{
  "conv_stem": true,
  "momentum": 0.85,
  "orthogonalizer": "newton_schulz_5"
}
Rows from block 3 of a small self-supervised image encoder, named by matrix and row number. Rows with one number belong to one neuron. Each number is 200 + 20 x the weight over its row's rms, rounded and kept within 0 to 999. All counts start at 0. After the name is the row's rms in percent of the matrix's.
After each neuron's rows are labels from the 100 images, of 14848, where the neuron reaches its highest value: "colour at peak" is the nearest of a few named colours to the mean colour under the peak. Only what is clearly more common there than usual is listed. The data: abstract colour fields from 500 small random pattern networks.
# fc1: MLP up (model.blocks.3.mlp.fc1.weight, 512x256), inputs 128-191
# fc2: MLP down (model.blocks.3.mlp.fc2.weight, 256x512, transposed), outputs 128-191

fc1.442,097,165,154,198,214,189,221,189,197,173,140,205,182,176,242,186,223,193,184,238,224,233,221,210,181,177,201,248,202,227,199,208,196,213,197,191,227,198,189,197,187,208,213,219,177,204,190,219,176,206,171,194,172,191,179,207,190,193,215,223,224,181,207,208,192
fc2.442,093,200,223,247,168,148,179,192,206,204,174,200,233,202,221,202,198,196,216,182,217,207,200,237,187,189,201,180,209,235,239,232,205,202,183,200,205,191,256,195,190,220,193,236,198,168,208,176,221,180,210,217,172,200,206,194,180,221,204,214,172,219,176,221,210
colour at peak: orange; pink

fc1.9,102,209,227,221,191,200,210,190,200,218,179,234,224,159,234,187,205,170,232,198,156,187,201,205,213,193,166,165,209,181,208,186,212,199,209,218,172,218,221,205,220,212,185,224,188,188,233,189,165,179,216,196,178,210,220,210,229,188,207,222,192,181,181,183,188
fc2.9,105,198,164,183,221,209,249,196,221,176,244,224,173,184,201,191,176,217,196,207,199,223,240,183,161,179,208,232,189,212,212,221,205,212,185,190,201,205,216,202,200,193,147,165,222,253,174,195,168,223,208,259,186,188,198,208,184,220,200,175,197,225,249,198,195
colour at peak: purple

fc1.227,101,228,189,203,173,190,246,251,204,187,199,198,212,189,221,208,190,216,200,205,216,219,186,217,228,183,175,208,194,203,195,202,231,194,178,206,208,207,225,189,208,220,164,183,179,187,225,210,197,188,194,197,214,223,187,163,161,172,199,182,210,231,210,182,194
fc2.227,098,199,239,163,193,225,178,152,219,205,232,189,182,235,191,236,190,231,187,184,194,188,208,208,187,204,226,207,216,224,158,189,196,200,201,211,181,210,208,228,175,164,211,186,210,212,175,213,189,218,193,202,204,193,181,203,210,212,199,234,207,209,183,227,223
colour at peak: cyan

fc1.250,104,153,246,212,220,241,228,212,222,172,236,195,191,200,248,221,209,191,180,208,178,170,219,184,165,199,184,190,212,208,206,217,203,201,196,163,201,207,207,196,173,193,196,187,197,207,177,179,215,173,238,196,204,182,193,217,214,210,209,200,210,203,193,200,202
fc2.250,101,209,195,172,190,187,165,210,171,223,191,201,202,198,191,171,187,206,215,207,214,213,203,190,211,247,209,183,185,211,207,180,199,237,204,197,214,203,208,200,212,186,178,204,198,226,208,225,188,225,199,182,174,208,217,176,184,232,198,199,175,225,194,178,233
colour at peak: grey

fc1.290,092,188,187,170,207,204,208,172,203,187,216,182,193,180,185,234,184,184,174,201,183,208,187,227,219,159,171,208,214,200,214,205,191,175,185,170,223,179,182,194,235,205,206,170,181,191,190,206,226,205,184,214,166,220,193,219,228,205,224,218,192,199,192,179,194
fc2.290,092,179,192,194,202,150,213,203,216,207,189,209,216,248,203,226,183,219,202,187,228,171,217,194,192,231,176,200,170,187,158,187,205,198,196,229,186,201,235,197,217,210,176,197,229,171,208,196,179,208,189,190,239,192,233,214,157,199,197,155,185,193,195,206,178
colour at peak: brown

fc1.228,105,213,217,217,234,187,190,215,175,219,200,165,220,215,193,251,221,225,212,190,208,224,202,189,168,182,194,188,194,228,210,226,170,196,213,162,206,241,223,226,192,174,175,210,184,238,251,188,208,196,176,192,194,184,206,192,208,187,201,196,186,186,199,184,205
fc2.228,120,224,168,218,232,218,181,216,184,188,192,229,175,199,188,162,221,197,215,201,200,212,182,198,198,245,210,191,173,203,169,217,188,146,199,187,201,216,211,164,215,202,192,222,175,160,204,225,207,189,201,190,215,192,227,197,208,187,207,229,163,192,239,205,183
colour at peak: blue; purple

fc1.327,099,195,202,192,231,197,184,191,160,205,227,215,205,222,211,183,211,210,213,210,193,160,198,207,222,191,181,187,213,174,214,207,204,206,216,211,196,189,173,186,197,184,211,188,202,176,230,199,208,244,170,208,180,233,197,206,210,205,174,175,185,219,200,223,215
fc2.327,097,195,175,192,230,210,193,220,211,182,205,210,173,177,191,202,198,211,230,164,209,183,191,174,203,206,207,210,158,216,163,200,188,178,212,219,223,223,203,195,180,199,191,158,209,212,205,226,166,175,238,164,221,204,199,192,204,193,198,197,202,210,173,177,208
colour at peak: grey

fc1.479,103,202,188,178,189,206,193,181,203,188,215,192,206,233,195,194,222,218,190,190,212,189,186,213,191,182,206,169,198,191,199,176,154,200,169,216,207,210,217,195,158,189,193,131,201,201,238,177,181,196,175,212,197,234,194,171,190,183,213,223,198,212,190,195,170
fc2.479,124,216,210,210,193,185,213,200,182,195,213,177,193,160,210,174,181,184,232,219,190,205,227,207,223,175,182,181,215,236,206,181,212,205,181,163,204,210,162,177,225,190,204,229,214,208,165,173,235,240,228,182,230,176,232,187,208,201,205,225,194,165,245,183,199
colour at peak: pink; white

fc1.343,099,172,203,169,225,171,210,211,212,239,183,196,223,191,190,168,163,220,224,183,202,178,218,203,226,194,210,224,181,183,172,172,202,191,177,241,168,180,215,193,203,214,203,185,193,198,192,233,234,199,180,198,222,201,202,222,185,181,254,215,201,234,217,231,213
fc2.343,107,193,196,237,226,185,219,229,193,184,229,176,211,195,226,176,227,184,174,199,209,191,175,206,186,192,168,175,195,209,216,204,200,206,200,178,238,202,213,192,196,162,205,197,180,159,211,189,153,213,193,205,214,179,206,206,209,236,216,209,207,165,219,157,207
colour at peak: yellow

fc1.178,090,217,202,163,220,182,237,234,191,208,230,174,178,224,190,223,233,197,200,191,227,239,194,182,222,191,205,209,224,189,180,188,197,228,192,205,184,167,220,189,198,184,187,201,207,165,205,154,201,176,174,191,216,237,205,196,204,209,210,196,226,215,243,197,238
fc2.178,095,200,216,216,213,187,225,183,177,175,197,227,208,175,225,185,216,204,181,174,213,222,186,235,207,178,209,173,194,213,193,189,179,136,233,189,210,184,218,161,196,193,188,194,164,215,227,224,197,223,188,212,195,175,212,240,225,207,233,209,207,208,226,197,179
colour at peak: green

fc1.223,092,216,170,232,185,204,202,212,203,196,227,225,217,209,196,221,178,188,195,169,169,192,208,196,211,217,206,230,200,220,186,197,215,183,194,213,189,230,162,192,194,206,191,201,209,200,174,198,199,204,195,203,204,230,242,194,181,180,216,218,190,155,209,215,202
fc2.223,096,207,243,204,237,202,225,198,217,171,224,187,220,203,204,185,192,210,211,197,201,185,201,222,215,197,208,212,181,190,166,224,212,213,202,209,192,197,183,180,223,247,223,213,180,181,225,188,195,180,205,168,195,194,166,217,187,172,186,200,176,224,219,238,202
colour at peak: green; cyan

fc1.226,105,203,179,203,174,208,214,230,223,231,217,204,226,209,198,233,234,175,191,223,193,197,200,165,209,196,192,234,218,205,188,199,191,216,186,243,202,201,185,228,183,211,211,190,143,210,197,157,186,207,183,209,201,212,220,217,204,174,181,229,230,219,174,242,199
fc2.226,105,223,209,210,236,185,178,189,189,163,171,207,166,190,146,200,209,160,215,186,184,218,176,201,179,222,217,183,192,227,191,201,193,178,221,184,216,182,232,200,201,222,170,191,189,209,160,186,218,201,183,165,204,202,182,184,184,214,218,200,192,156,198,215,172
colour at peak: grey

fc1.459,089,181,171,206,242,199,238,153,214,182,168,193,245,204,156,214,208,189,194,204,234,187,194,179,229,181,160,179,164,192,235,199,225,155,215,193,221,193,223,195,213,204,202,180,222,204,203,159,239,201,206,185,221,193,226,207,211,189,231,196,215,200,226,193,163
fc2.459,092,197,186,194,221,200,210,192,213,208,189,199,158,198,237,178,200,206,161,207,219,205,207,218,198,194,190,225,215,237,228,175,221,242,187,186,170,216,175,206,215,186,174,182,207,198,251,237,170,196,202,226,223,190,190,196,198,182,233,190,195,197,216,180,265
colour at peak: red

fc1.40,083,191,168,231,229,180,207,202,188,192,217,192,196,182,194,202,198,196,192,192,273,234,185,193,165,185,170,227,223,210,219,218,204,192,223,194,237,212,183,219,183,190,205,176,206,207,176,174,211,216,231,201,222,187,193,212,246,199,192,204,192,173,231,203,233
fc2.40,080,196,224,178,234,186,195,161,168,208,163,206,209,202,213,192,219,211,200,220,177,202,206,181,217,187,189,203,193,198,208,181,219,215,189,216,178,207,207,206,236,196,175,182,242,233,217,215,215,179,188,218,182,198,242,239,192,187,168,212,213,197,172,226,195
colour at peak: brown

fc1.79,088,202,204,189,202,217,231,222,208,211,182,177,192,212,153,151,199,208,165,200,171,240,177,220,196,200,219,191,178,205,179,201,224,175,220,201,194,224,231,186,208,228,205,177,170,193,190,238,198,189,211,177,193,170,215,217,221,182,200,173,186,210,208,167,225
fc2.79,089,218,184,192,180,179,180,164,174,179,209,208,231,163,199,216,169,183,240,210,225,212,208,198,210,217,213,218,175,217,215,191,198,226,175,193,216,205,186,219,186,229,187,187,191,146,194,207,224,209,195,190,213,242,194,188,184,227,208,226,194,217,163,224,189
colour at peak: purple

fc1.185,103,209,163,196,203,216,245,175,182,243,219,210,183,220,155,217,219,206,241,232,209,186,159,198,207,208,163,184,169,194,237,222,192,235,201,196,156,197,222,213,183,153,201,209,204,207,200,202,196,189,189,177,229,203,182,189,192,238,235,208,228,180,190,197,194
fc2.185,110,209,186,210,214,211,177,222,189,199,193,204,213,193,218,193,193,181,187,195,181,184,209,181,147,196,204,200,189,220,243,229,243,163,192,211,252,197,229,190,156,174,239,192,219,218,221,213,205,201,185,237,183,180,202,202,188,190,179,204,212,226,200,169,201
colour at peak: green

fc1.423,101,193,227,212,171,214,217,175,177,219,209,204,186,201,194,232,219,191,190,225,203,219,180,200,248,183,185,232,157,201,228,203,194,194,204,231,198,187,184,199,215,177,178,183,210,218,224,217,201,206,209,180,213,207,213,193,227,235,202,191,205,169,172,211,216
fc2.423,103,188,166,183,244,165,202,218,214,205,192,184,198,209,181,188,190,191,159,209,175,179,221,205,200,242,246,229,223,190,208,225,244,215,216,193,178,184,174,176,175,184,219,220,195,210,157,206,201,154,180,175,196,179,204,194,201,175,202,214,178,217,183,182,228
colour at peak: green; brown

fc1.460,113,202,197,258,199,197,215,212,205,161,185,208,208,210,188,217,195,184,186,168,195,187,238,252,175,166,190,208,170,202,188,216,190,199,208,218,205,209,211,198,196,181,183,209,165,237,203,223,192,231,241,200,203,196,186,228,172,192,197,196,198,228,190,187,188
fc2.460,103,185,178,180,193,193,174,210,206,204,185,189,238,181,201,217,175,191,204,221,227,183,160,174,195,236,223,203,212,203,229,162,207,188,206,171,186,168,186,203,172,221,226,197,168,185,247,186,236,210,196,196,190,198,202,192,185,196,226,215,192,207,194,164,226
colour at peak: purple; blue

fc1.111,093,212,216,187,225,197,212,200,200,212,169,198,190,198,196,165,190,206,180,163,193,176,208,183,212,215,183,205,240,204,208,202,193,200,176,215,196,205,187,225,215,212,204,211,202,181,184,210,182,201,197,170,226,175,209,210,162,204,213,217,175,201,227,187,225
fc2.111,089,174,183,188,178,195,188,227,201,187,217,209,206,199,206,181,239,181,194,199,192,205,223,177,211,178,209,181,179,179,179,218,227,191,222,168,201,196,226,222,191,206,208,184,181,194,195,219,207,214,204,223,190,199,184,201,251,212,195,178,245,199,209,178,218
colour at peak: cyan

fc1.400,100,210,183,202,222,209,183,200,177,202,221,194,199,189,215,154,184,219,204,207,192,178,226,175,195,197,207,213,219,187,201,209,228,253,184,244,196,157,229,218,162,217,199,214,228,184,210,195,169,210,223,192,183,203,201,176,226,198,205,187,166,211,225,217,182
fc2.400,108,198,195,181,175,165,181,188,222,191,198,197,207,232,228,230,181,221,227,214,176,191,152,206,180,203,196,174,194,202,197,188,219,198,214,189,198,246,201,212,204,220,181,192,198,199,222,208,241,168,201,198,192,167,193,224,151,210,230,216,203,209,183,177,188
colour at peak: yellow; pink

fc1.215,104,196,208,198,219,223,204,217,183,202,226,198,194,193,167,171,219,209,206,197,203,238,195,172,171,167,184,210,211,209,194,227,209,207,209,202,178,207,191,209,204,211,213,231,252,150,171,208,217,197,188,172,183,194,216,204,226,229,210,205,165,204,216,187,199
fc2.215,099,180,201,206,191,173,168,187,200,186,218,183,165,216,209,203,223,227,175,196,171,225,182,187,211,204,209,202,239,184,198,160,181,188,152,213,203,215,193,225,192,211,172,199,230,193,201,201,202,250,234,234,197,203,192,210,182,179,226,188,202,174,195,196,192
colour at peak: white

fc1.389,103,234,166,211,207,215,195,236,217,193,184,202,178,220,171,179,207,217,225,165,195,203,228,227,221,145,223,172,225,210,194,189,196,177,198,178,167,178,170,168,207,184,215,220,180,221,214,188,197,175,183,196,191,196,218,186,235,174,194,192,149,231,240,231,221
fc2.389,107,224,210,206,202,227,206,201,202,183,241,190,211,188,204,195,181,211,167,194,216,193,171,169,138,195,195,187,215,174,217,215,197,190,195,216,247,219,214,219,200,184,154,199,203,173,204,207,224,226,200,209,194,201,184,190,215,198,208,220,228,149,188,186,179
colour at peak: purple; brown

fc1.332,103,215,213,214,189,216,201,214,190,186,190,187,213,207,229,210,219,201,222,194,175,201,238,229,206,217,208,196,188,215,169,203,214,232,195,191,167,224,192,225,187,219,222,193,214,179,147,184,194,191,175,208,199,191,199,209,180,207,227,215,221,201,215,219,198
fc2.332,099,179,194,199,167,181,188,193,186,211,196,187,185,209,242,181,183,192,223,226,195,249,192,232,209,172,166,187,199,185,154,184,201,178,218,263,212,202,200,161,207,220,220,162,202,196,203,202,185,221,158,198,201,210,192,196,188,185,210,205,200,197,193,193,184
colour at peak: green; cyan

fc1.69,085,228,189,209,204,206,201,231,241,226,205,201,178,225,178,200,196,232,206,208,177,194,213,245,169,212,200,214,220,173,211,195,198,194,192,193,192,200,217,192,195,198,237,150,214,168,184,212,196,178,180,202,211,216,240,215,223,205,148,222,202,204,215,183,183
fc2.69,088,182,222,203,231,196,208,203,213,183,180,192,186,193,195,198,183,231,150,209,213,203,196,176,198,200,206,219,200,202,219,182,213,226,217,171,169,198,176,199,228,206,186,162,205,210,220,171,193,224,186,208,159,214,207,203,202,202,229,200,212,174,182,197,202
colour at peak: red

fc1.304,100,179,142,180,211,150,189,191,193,226,207,183,216,197,202,197,227,219,211,188,191,197,204,224,185,182,211,166,206,183,200,204,217,190,215,207,221,180,200,211,212,203,202,221,199,205,190,224,215,216,181,181,196,199,181,179,229,208,251,229,208,229,148,199,182
fc2.304,098,225,250,216,236,248,238,187,204,155,199,192,181,186,200,186,189,183,173,221,193,196,194,182,215,186,189,249,217,218,204,182,192,203,203,162,213,218,184,184,211,195,180,196,189,205,199,227,169,214,192,201,189,174,193,167,160,196,162,194,197,167,218,179,216
colour at peak: purple

fc1.127,105,176,203,193,188,215,239,207,183,218,225,201,204,205,200,211,172,229,171,188,217,204,200,157,255,176,194,220,243,171,205,194,215,208,209,193,193,162,193,165,176,217,212,201,174,180,206,224,209,191,206,215,206,192,194,185,209,203,240,226,191,237,226,214,175
fc2.127,110,214,196,221,215,179,182,189,190,163,190,204,186,182,202,178,207,197,201,209,224,166,241,259,179,218,205,218,168,201,186,175,211,217,202,198,182,202,190,196,193,211,214,203,202,152,173,173,203,165,191,167,236,181,179,219,176,211,213,207,200,212,217,195,222
colour at peak: purple

fc1.499,102,214,235,198,212,213,201,195,173,197,191,191,205,197,216,185,193,197,191,197,210,193,205,186,213,210,225,215,169,172,175,206,169,199,216,237,198,180,192,190,179,189,185,214,173,201,217,231,185,202,212,213,223,205,201,207,197,158,237,150,222,238,193,190,197
fc2.499,103,163,165,190,179,225,241,186,204,199,224,175,188,162,186,195,205,192,167,164,211,196,177,193,199,198,189,227,201,168,181,222,179,211,208,190,160,216,221,210,218,160,278,185,189,205,218,180,222,186,238,217,192,202,167,182,170,222,184,208,185,220,196,172,221
colour at peak: yellow

fc1.425,109,198,199,211,211,221,208,196,202,189,190,199,198,209,167,184,212,217,209,187,201,226,208,232,209,181,162,210,214,218,200,218,242,204,202,207,229,222,209,185,196,178,179,215,215,252,189,219,160,228,229,188,192,189,207,217,207,190,214,200,172,193,178,213,232
fc2.425,109,193,193,236,173,208,214,187,193,194,194,202,204,233,234,247,256,222,187,224,182,189,201,196,164,215,184,193,180,186,247,177,187,168,223,175,188,168,237,210,231,216,206,196,185,193,216,220,244,190,219,188,177,210,219,218,180,230,207,154,207,180,191,181,180
colour at peak: green

fc1.384,095,163,201,194,202,217,174,214,239,212,176,196,176,222,185,206,195,160,196,189,181,197,218,203,176,170,199,215,220,183,225,205,222,214,179,182,196,202,184,197,192,170,231,180,226,173,248,166,199,177,211,200,229,203,192,203,244,231,206,219,218,183,215,187,194
fc2.384,090,212,210,194,163,182,170,198,216,204,167,216,229,182,193,158,181,195,161,200,218,203,181,231,209,201,187,187,197,236,222,192,166,213,194,208,192,231,193,183,218,195,197,204,199,201,221,219,202,227,205,228,218,189,225,215,196,191,222,179,221,212,181,159,176
colour at peak: blue

fc1.20,091,193,175,210,180,230,212,217,203,187,172,204,202,230,200,190,218,218,180,232,167,208,177,183,154,190,193,172,201,209,177,215,200,160,206,210,215,230,206,224,189,226,207,199,186,204,197,177,167,177,184,178,207,184,207,208,188,199,236,227,206,206,192,185,217
fc2.20,088,184,194,211,175,182,244,215,198,204,220,185,201,184,223,215,219,222,204,183,203,225,174,213,202,194,203,204,235,213,207,221,207,214,192,219,181,231,201,229,220,190,219,209,195,209,191,178,200,229,204,215,193,232,205,178,199,194,191,197,195,159,209,203,172
colour at peak: orange; pink

fc1.492,097,197,223,173,215,150,208,197,233,185,230,176,180,210,197,266,189,191,194,214,220,223,233,214,202,246,183,183,195,194,224,206,219,196,204,205,194,193,167,224,189,163,178,199,190,150,199,220,203,181,202,185,191,211,186,187,221,219,215,206,166,171,234,182,213
fc2.492,098,206,210,198,222,192,190,220,185,191,198,219,207,216,209,206,211,217,187,218,199,185,220,212,182,202,215,223,173,196,154,179,193,217,201,207,172,186,154,218,194,232,194,204,228,207,194,189,198,177,196,206,194,194,194,159,241,219,166,170,202,197,162,208,217
colour at peak: red

fc1.509,108,215,182,206,233,193,189,184,220,195,179,215,214,206,189,195,215,200,195,181,178,241,188,227,182,217,196,205,214,209,189,218,193,192,187,196,179,179,192,205,231,156,212,201,218,194,142,200,180,188,208,187,196,198,178,210,227,200,196,213,189,214,185,178,177
fc2.509,100,193,225,222,188,196,203,209,171,208,209,211,184,176,194,208,184,167,184,219,186,212,212,170,213,198,214,183,196,238,211,174,200,215,218,238,209,231,205,230,175,178,207,184,219,202,224,209,148,184,241,216,186,228,231,211,171,197,162,224,221,196,175,218,201
colour at peak: grey

fc1.473,092,208,185,191,190,194,194,213,243,157,232,200,233,220,198,159,190,188,210,208,201,246,193,221,199,208,200,192,229,159,210,167,189,218,192,230,170,199,196,197,192,214,199,237,199,183,216,220,201,187,196,233,216,213,193,208,201,191,195,205,186,218,204,188,184
fc2.473,100,211,252,206,195,207,205,215,180,206,191,218,157,193,222,215,199,189,183,183,186,206,231,189,200,191,197,226,178,176,209,229,179,202,184,216,205,215,225,185,196,186,199,197,251,225,191,207,193,209,192,179,213,183,191,199,162,186,177,181,198,167,220,186,180
colour at peak: white; pink

fc1.262,117,200,207,227,205,212,186,173,184,223,191,178,213,208,192,185,225,175,165,175,201,171,172,236,218,207,220,207,218,199,203,210,185,200,208,195,217,207,194,178,203,200,206,205,176,225,192,214,191,229,178,202,196,202,167,223,213,200,253,196,214,202,205,157,164
fc2.262,102,199,171,214,196,227,191,227,190,222,214,195,191,190,205,230,211,201,206,197,180,238,203,190,212,201,190,191,186,188,208,157,221,188,185,214,235,211,169,209,231,210,201,204,184,200,230,175,233,191,187,185,218,212,199,190,209,188,185,194,213,203,149,201,198
colour at peak: grey

fc1.458,095,212,219,206,197,217,178,246,197,184,206,205,175,181,227,205,203,188,197,225,201,175,180,220,183,186,197,224,208,202,183,187,207,199,221,243,196,191,189,187,218,192,211,197,213,195,226,209,192,162,178,207,207,213,156,193,214,181,204,216,194,225,197,221,194
fc2.458,102,210,194,183,192,203,203,203,197,167,213,219,189,216,191,205,183,210,197,158,232,240,231,212,191,221,197,171,204,186,215,208,209,199,191,192,206,230,224,227,181,205,190,178,228,241,193,211,182,210,173,166,193,189,178,178,197,254,217,197,199,209,195,207,229
colour at peak: pink

fc1.81,103,206,178,193,180,202,205,177,178,233,179,138,201,194,219,183,228,241,224,194,191,214,173,176,192,202,185,203,226,197,175,200,163,167,229,216,205,193,203,180,172,184,197,206,179,201,205,186,181,182,206,196,212,186,208,204,159,201,183,172,205,215,238,201,208
fc2.81,098,172,209,192,209,197,208,213,198,192,208,196,184,172,188,220,192,177,175,182,214,165,233,206,210,214,203,225,208,194,170,257,228,202,161,216,194,193,175,179,220,191,204,190,210,214,189,205,182,185,195,202,183,197,164,193,251,172,188,195,178,178,188,189,191
colour at peak: orange

fc1.12,111,195,205,204,188,175,220,189,173,173,200,243,167,190,200,210,207,214,220,194,226,204,193,220,227,199,219,220,197,201,190,214,221,205,185,180,212,230,204,232,183,203,218,219,162,223,189,149,183,220,226,202,198,194,222,201,201,203,228,177,154,233,182,185,209
fc2.12,115,184,181,216,188,201,213,220,234,225,193,147,156,180,176,178,201,200,152,211,180,233,215,188,202,191,213,191,224,217,243,223,169,235,174,162,214,191,215,230,193,180,204,179,212,175,230,204,215,183,196,197,208,190,176,203,218,202,218,186,215,205,191,213,215
colour at peak: red

fc1.153,118,183,226,212,170,182,178,186,157,199,202,211,200,204,219,178,214,222,172,177,207,220,181,211,185,222,206,179,239,171,199,198,212,195,189,197,201,185,223,166,194,172,221,206,186,211,181,214,211,231,186,189,184,202,227,216,203,214,229,219,188,205,183,210,180
fc2.153,112,220,165,211,185,222,213,218,229,212,196,199,177,185,189,231,219,177,226,225,180,188,239,149,212,180,185,216,206,215,184,215,200,188,236,191,214,182,200,233,187,212,202,196,189,216,210,165,171,169,178,215,207,206,191,194,161,182,166,179,208,216,213,216,201
colour at peak: grey